A small image classifier, trained from scratch: activation relu6.
Rows from block 2, named by matrix and row number. Rows with one number belong to one channel. Each number is 500 + 25 x the weight over its row's rms, rounded and kept within 0 to 999. All counts start at 0. Numbers have three digits each. After the name is the row's rms in percent of the matrix's.
# convs0: first 3x3 conv, stride 2 (model.blocks.2.convs.0.weight, 128x80x3x3), inputs 18-23, a 3x3 kernel for each
# convs1: second 3x3 conv (model.blocks.2.convs.1.weight, 128x128x3x3, transposed), outputs 18-23, a 3x3 kernel for each
convs0.62 096:463431495491471505491481505481516531490511472498544541411497490536466508515520508463538485470495526507486477498482492503494513514540521497483485500503521443526470
convs0.63 102:494472499482504505517530545464469493483535482496497486503492480502494500493512491451498544469497518512491522510516478495543494529492482482519489490474500471520470
convs0.64 100:468493513477487491528487502459476535472470513510471502502533591500480533486463478495466504472519501491502509469511482512477479516497512492492494467467520491478461
convs0.65 104:453488514461445498492425452509511490519479476504501520492510475534503464507495506518469517499476495436495483471503542511510520489528491499473487496530485524479510
convs0.66 096:538491510483484418516503484532458488505480477536470513526501488543538461529527497516481506515451497492489502502471504490522488551571530503534457470493459450470465
convs0.67 096:494511525531523487483511486514487477550481484541456544518551485522507444515520483490467495495498498491514464520508464515496505510489489471508504486506465491485488
convs0.68 092:445466506479451527530517513505548516518546519511515460499500492486469464497515488504515471493509505460464479510497512520536530526503520499497436506491424516508521
convs0.69 103:490516478490451446490512520541516526474494527553483577514481494507462482506468505511531478502546506500488471490471503510497510502527499518507516468518467480530502
convs0.70 098:519507518455532489510485513513490538501528494494471516484510476505486521482496520478483487518486505489509480512550529525501500507481522474487456485461499508467504
convs0.71 105:462478491476441473528529501480503472476520484510519502527436492511476525474469505477497528489545515459529467484477524512517491515512493462479504548496483509485465
convs0.72 102:463469508484535509517504557532490482533508500530556523514514450526536515476525543507477496526531537515527514496527531484501513449511500505464498495502479516525499
convs0.73 097:456487469466474526475452491485461492497520456501516511492524519492520508511514503494504525492517489506517550525501509530471517545487486474523486507526501484511507
convs0.74 100:473512467501523470507456472530488471509481454543497483472533489510474503480497492500510509519516516513507489501536528491449475497444466485519504521507503481480533
convs0.75 102:519512511508508496534502457498546489485488493540491510483502555499478546476488491508525486509524481531487468479502516523479480545496487493519524465573548462547481
convs0.76 107:519494521549479426473479442525556489515459512495469526520513508487526496469534474478521487542472497512461468508485491477471480513501536502509520549568530496495477
convs0.77 095:528497512522485475522477433499483498516477512506508497494498496515519503525563532492455491489502497510498498475473478476492496471488491528516512485496485502501515
convs0.78 103:473457470489502492455462500471473494496512523474469512490472502444485523467459531507541540491481533466460516505497499521535479521522520542507509499457503501422515
convs0.79 100:504481510468477503507523463529451478529457469506467452520485509485542485515535497475481478462468518510472497478495500509484469499468492533537573531480555517507469
convs0.80 100:507513486478538541495523517504532490477523472511526523524544471528532535493543525498518468485490482488480521480502490484497427505479497552561500514569512469537518
convs0.81 105:516506480519473517504475475512487463532491482497488516502520501497503503505474463489471511501442460524492491508483524488533530482527504523484503523478505524498489
convs0.82 097:484513495511522493536508495485534514531523508520475545495504481465493482452504528517503498474481474490498521512493483501508525473478478487524476508496505452494506
convs0.83 098:463440478523550533498517557514520508490492517475504509504482505467544478471462489492527460461478494474489479491530507494524510553517510507511464481520509429451443
convs0.84 100:500539478521505482466491534472469523523491488481436514475480477489476510508494478475504489479490533509494509509525479496496508484487485506446525513505466485524494
convs0.85 102:502485508523492493510500502477501428497483542520517467524486487513527496467480498498491530496460487506504502537512527513520545479504498487483504527477505512513471
convs0.86 099:458510461501470499554474490505503500447533504507492489500448523489483493517533514498482513504517482477512483503501522484492535512497552461443524477485501473487524
convs0.87 101:513483503489490482445482507502511481485481507505481500508483466514535516485486522486470525492477512510531522507532504491536522506532547480478494512480519551455475
convs0.88 102:528496472472496461533497493510538507488517487489492479528505517515485521532540528483505491484495523528478507467447523491469504522505498494506492496505503445488504
convs0.89 095:511509538487485514507499501518495540494520504496475458511490476498458479537482496501492514501491522498511492457508521506506477500517471486490505511506491509479529
convs0.90 101:471492518514544496488507522502513506482551489470452463494482468492525443494477477534469494548498549486486524501538518516481474489474527451466501498539461538555495
convs0.91 104:491508515511520540521466490534530485506490485500500481505513500499539519483493520521485531486504550500502503516503503465543515485485502524486501556517514481471531
convs0.92 099:519494482474479528495467531475497499478463513507485450469506484529479511512521532526493454519465498468477502503498526518483482516496474504474511527501508483519482
convs0.93 092:499434466514449441534528524506477507481502491506518502464488472482468475488468471469448484447469516495523508513502471482514501542536503561455520484501502467520477
convs0.94 101:481473460463463481493461492531529508481506484520552517490495475489524521558541526521510498522482513518492548530544497482503517496498462500514466522502478552458518
convs0.95 098:502502473486556481543551520524530518522481473469499521502506495475529503533494503539523472497490468508505473498540505507472497516460470474512512499530562501538486
convs0.96 103:496503490486491530498476531477474483490520493464491460506538509470557530477503552479505520488484505499539492518475483480490485497520504498557512480550506487505521
convs0.97 097:507471470532556530503488497499458489528521513519515487557557533558536502503511478479477477489505478522457486495488495483471508538516492519488449510522514452477497
convs0.98 096:496486541494480482479465468493481449490493503500512523516503442493448476474464474515503477524497509505473487532499472513481466504498448490534510500515519475472478
convs0.99 103:502474507523503501489485493485489517489499473552531507524480483547507481530569470521496533475491470521450466491510477498479516522511516491521474512504488529525519
convs0.100 100:506494478498482458513504528492496484470512499508555487503507469477494509479515494471496467495526505493488513509500535505546537509508472485455526474466471482480459
convs0.101 097:529491524447495457528534508505558497459482532487519550488523518510512488498499488508495511518498507501526519509505496502505507506488500471497562523503508464514520
convs0.102 097:461510491438449493430462481506454505503497482522482502498470489471498502479488484501525539482475482522537502526524484483523492496529522507485486473490494521507512
convs0.103 100:532501510474511493491533464443502499496485539464519506469534544467506517504466474484504428512514490507504522467493504474517538468474530499485499543488503472502518
convs0.104 099:513483481555476454483488500554559491483476527513479492498528507474517505460539489491516485518502482512485524475512535507501501509508508535525489497496503517482504
convs0.105 104:501451467501496475536554516505482537463548542477486539488510541510492498519484499491487509507454516504531549505498514515512547545510516500497474470476490509504524
convs0.106 104:550472472491504485504526496531507538492478492485500509497481476450467501500503468518493494472538521489468503541464489516527493481504502538486509498455531489489470
convs0.107 095:490488491475531468488473538479465507499506463499547524514548481505471504459483462556507574513578585527468564494486494517519529521551535510499491528517509513487506
convs0.108 105:471500524522491510469555503473446505489477504461461533492433474514476478503504511472492476515520452499517476543544467511518483494477506464481492454469507510505487
convs0.109 096:510551508508503513481516496479500475479504476531479496476472484493522512510512516514514464517487485494489481499505470486478492474484500508508456491525476506482535
convs0.110 101:495486531462499522545468456527554478498529510468522495497553532478523505481470527511496488466510488516541493485478502500515521472455493525495497497496500456493537
convs0.111 097:511520470523526461504502541529515511524500520508552475488516505493508542504498542476508524470481510495481518486505522523471522491476486510510462458495499446493550
convs0.112 101:512536478477486455500503454522520512444475493495532498492479490497481487517470487531500487495488502517518507524516489477448493528456492494513471578526488526504491
convs0.113 098:492532509483468498490445499495520543508516529511499518484517472481473486463476500513472459479458485471478487496483509492472473494481496515522500546519509532524456
convs0.114 100:539526526514509567514519507498493509477443479501529494532496506529510506499523484504497519482474532455486497485518501515509498499509484529520515533583515469475481
convs0.115 099:498524527525548514538575572521487506473502511547512512474466506469452476482525495504518554488513478505486519507511490562558534551497522494473514485498518513443518
convs1.62 098:531493490458531502472476490486497549475476478509494492456515521478467494512473498459491497476495441487530451547478496518519493486472512469486479465530501514473515
convs1.63 098:503484505480499503544486484513502484500470461489531490554505510524475528541498483489514529475591483483578484483500503475501521515483507476484492504512470538549508
convs1.64 099:540482496458500513505482510495528511494502485493478516466545477500501550528492491510537501484476563567467464504487510486505435529524515538513530508494508470508478
convs1.65 101:500562548479500503503488481490483523518514506489489519533477479487508465463494464513503471429495465497511494529527488476522549492489505501474513513452478504489450
convs1.66 100:531454475547536494543512516520463522525559467511491479507487541510500477485493489489534515461470505489476526504435529483505504512475475526547481494477513495508520
convs1.67 097:450507480511512498476544497474518505471511463542494472473519513510488525503482486487495506455493482482488508497511466499514539483505513517465495491522475467469494
convs1.68 093:535479516544493482565506521502493499484491504483473513527472519545482466550464503500532493516551472448497492516529516472489478511501477527513533455511485467483523
convs1.69 099:508499485529490488454529509510479471479512519481550532481509519471527490474475489519529504504525485498453481488512540507528438476512481496480509514502488485462473
convs1.70 100:476490485459478506548557508458544508471443482478509507523518551467506520461512520523509485520509475486479519506515478481492503434514459509511510460455527495513503
convs1.71 098:544479486494486458550477472481545524504496514542491499491477512478495440481530506522497487488527455485474466511491477473534532491477523509521479527477452473503527
convs1.72 100:534480487468493525522549499503491501468470489491480571527510571495489500459486548496516481524517473513562493486509525496497539474495477514517464507470508496519474
convs1.73 096:490474514499465529512458512477523482488510498486487519497480494500482484476534485489523472542475464527470495502487475488539497476466461481525518478510519539512499
convs1.74 103:562494461502495468500479497524491473508490505474506546498473497503511473501485497456493482481529507486484517476473532538513462496482499506483492471489472456525508
convs1.75 098:496532507476469571496487498518514476506466478470478475464460470544472501505494537483450479551470492479501481446513467517497469503489489490486490487474516507509495
convs1.76 097:506565523480483520513473505516514473476482523470503508540448545519512460520510503545483464547582485501425489512501500548531472505479488500522491481450517478503505
convs1.77 101:504486490491467502523462476472520461510472493473503496491515518540503533511482476472485486538459516509481508507539474487497528514491477496516499493502473512490487
convs1.78 095:461511543478524466515498531504480496482503474506507493499490493499465516527525481478484508489501492479519507477492491490509492479487493557515508517536456509553524
convs1.79 098:511436486475490510432472490469512494546489502481537507519506495531481483517490482500512483471465486460460531499501498491486534482508502472493511493510488531492473
convs1.80 104:496460482499502474496501528488521498527477441484471507535508540495529509493556481472457513510512494554479485495463515476527490487493488499483469492525458537531522
convs1.81 098:487494531512533490460500553479500493514520554515488468473456498524550432490542501545507506491503503504526435492467495495504526464514480461487482466512469555469462
convs1.82 103:467534522547494519514511487495477507494561522536471479509504526465487494497511473503492483544477481476534475478530467531470506533476487495476473498456473481507461
convs1.83 103:494495472512511528477459472502495546497520487532482508517496496481461472527546502496484535482526437486502526535542492529481491516490470513501483490512490491495510
convs1.84 101:482489472478490544534502545532509474471507452489491543469494465467498483511522495483475511470505493520497506477510506499548486511478509506462501511522506490518527
convs1.85 104:503525493538461472495508510473487489470466532584558502535502506469504519485474520514518511485516505529480471480471495503445474481491432492507529492483508531495438
convs1.86 102:487503503546493514506517488458523500545530460489479480523516467500489479498485469501498462524508515515483505503531491506470520517538521524482533489476513509479509
convs1.87 103:484528513535501545523528494526475433476483507481485543511521496466522517477501492482506482522497549513499482486520466487494525538489485547514489515480491510504529
convs1.88 099:512495484517515512460553490523548461529473469475525460495477520512513477486493538520467497516508483528476491540508519521460514502538508501475505489514513458454514
convs1.89 106:486521497491478456501506454519478490494477527497542459549495500510462476540514484507486514530486543457512527469488527474491550535520504510493510491447480498469470
convs1.90 101:531477482505517510509520503548538488486501521450487507494494492490493502499498473533499488496552525466489520531489475487507497473510485511489489523471497518509541
convs1.91 105:515508518502475497482474500522501532543489515533498544527526550478467494477488506471463522431509461521459495477480496503498521534530493445497536496479489500527503
convs1.92 103:498487503491479492497460498457492498484520526528499495531468527500494495459491483490455450533499505477477461491465505465512505470489482506509497484470482470529532
convs1.93 094:502488513505532512499516474526490494475494523512519496484482492577497492526482481527468517509461547478486498474526483471462500470519532477474566517517528483470490
convs1.94 100:507508491528492481475523493504475492505503510517493518465486484460495488438481525472505497450546517488503523557520524517485490491514464488497492462486448506568475
convs1.95 099:520507510539508489497543517502482492473468514485491456510565533505513476510455493521480501537482474568514508516517506504482509510512480464490443547501498529515527
convs1.96 104:504534530454554508466483509517486537443478487502519487502517476540524502520504510468514491512434510481478522481481509500480506495452484491533503490490506460492484
convs1.97 102:472464519519475508487484474473509524515501491483477497496460547487478463522506492522488532527467504459513528502438498476590552506523475513549558496516445498472496
convs1.98 099:534510490477484483527521497501526500543510447527488502506485514553467507519474541452492502479507528528467487471530498527490501506503473501510488495481493475510482
convs1.99 103:484500507502503480521496526543403467480522473494534516489465520533483535481520484507502486456496503492492494507514498494468500489483501522500511471485451539509492
convs1.100 095:512501442460477477517496513479473523501484512489518539483510499474496533466483511473525464475488488512481446526502519469479475522531500508492468489546511464447513
convs1.101 096:501539470537528510510520516501517483451521506493525489447514498476513534490479516511485507500483456502497525478535471535537507474495503512480526492517461500494475
convs1.102 098:480516508479426456473484513516523488508476448515507496521514458437535486528539504451473484515566499481485460463466525483460508536501509490472494499451454505476486
convs1.103 100:467487450499472479481522494495505494478567554542566525474523525491542495507499522473471503488494484495451483506489479513478490529478509509513500494490516527502429
convs1.104 098:485537474478502507511547546497516481503450499511534524534505481519488499512528496494484533523465495481474517503516501498474505542512489505491491477501498480465470
convs1.105 098:502465496479506538499480504492467481504486534494507511529504471538475501498470495492474487519512500480533497519517473577482460495511510499501536463537520453495506
convs1.106 101:504490501509549504488524514524474459499468561478496458488518503511533526490494484532500495503496511453491553518481535524492487476468468486515481510521505561499516
convs1.107 097:521497524504481512520515550503499514497471454490497506459500488474519474485517486538567541477515526506506524482509500429525526539490511553506451501557481475516520
convs1.108 103:512539474495483486542483492504521527494492516521495516428531516488510485462515481537468512513451557497497469502547458487504535542497467515470532525476493490534501
convs1.109 098:500551488500485501480510520559497488472468497477496512528476524515551488493488488512498475476517507497470540482522524486462523512518538472508494487512499500490506
convs1.110 102:491491528475517523547486562473459514506501549480519471494521467473543527484521498527486482458531498486491505507474500507512479483485505471466461500523506536472517
convs1.111 100:461505537492518512493528551465499468462507479503528494459495507481497507574508533535513483523506462517487479484525481543516506507544447524511516527498479465513544
convs1.112 104:518496505527492513493505483515476510482465465493468530568501460541570508499524543502478482508534527515476553497494486506494510468500500506517532519515502506488536
convs1.113 101:518460582531525512538491523512512422523505535474510485511513466492554478474508477492484490495490515499494510522477542520525516471502492503521476493502465519482520
convs1.114 106:529504525506491484499485526494454514523516505461454479517516530489520508521522542531513520499509533499474489484490497453534453532487511545540468492526499524495511
convs1.115 100:541519504531478491481531517481492480489486491511506490465471493556465498526489476475495494498466490497513528504564538476506495522493479473492492540516534482512533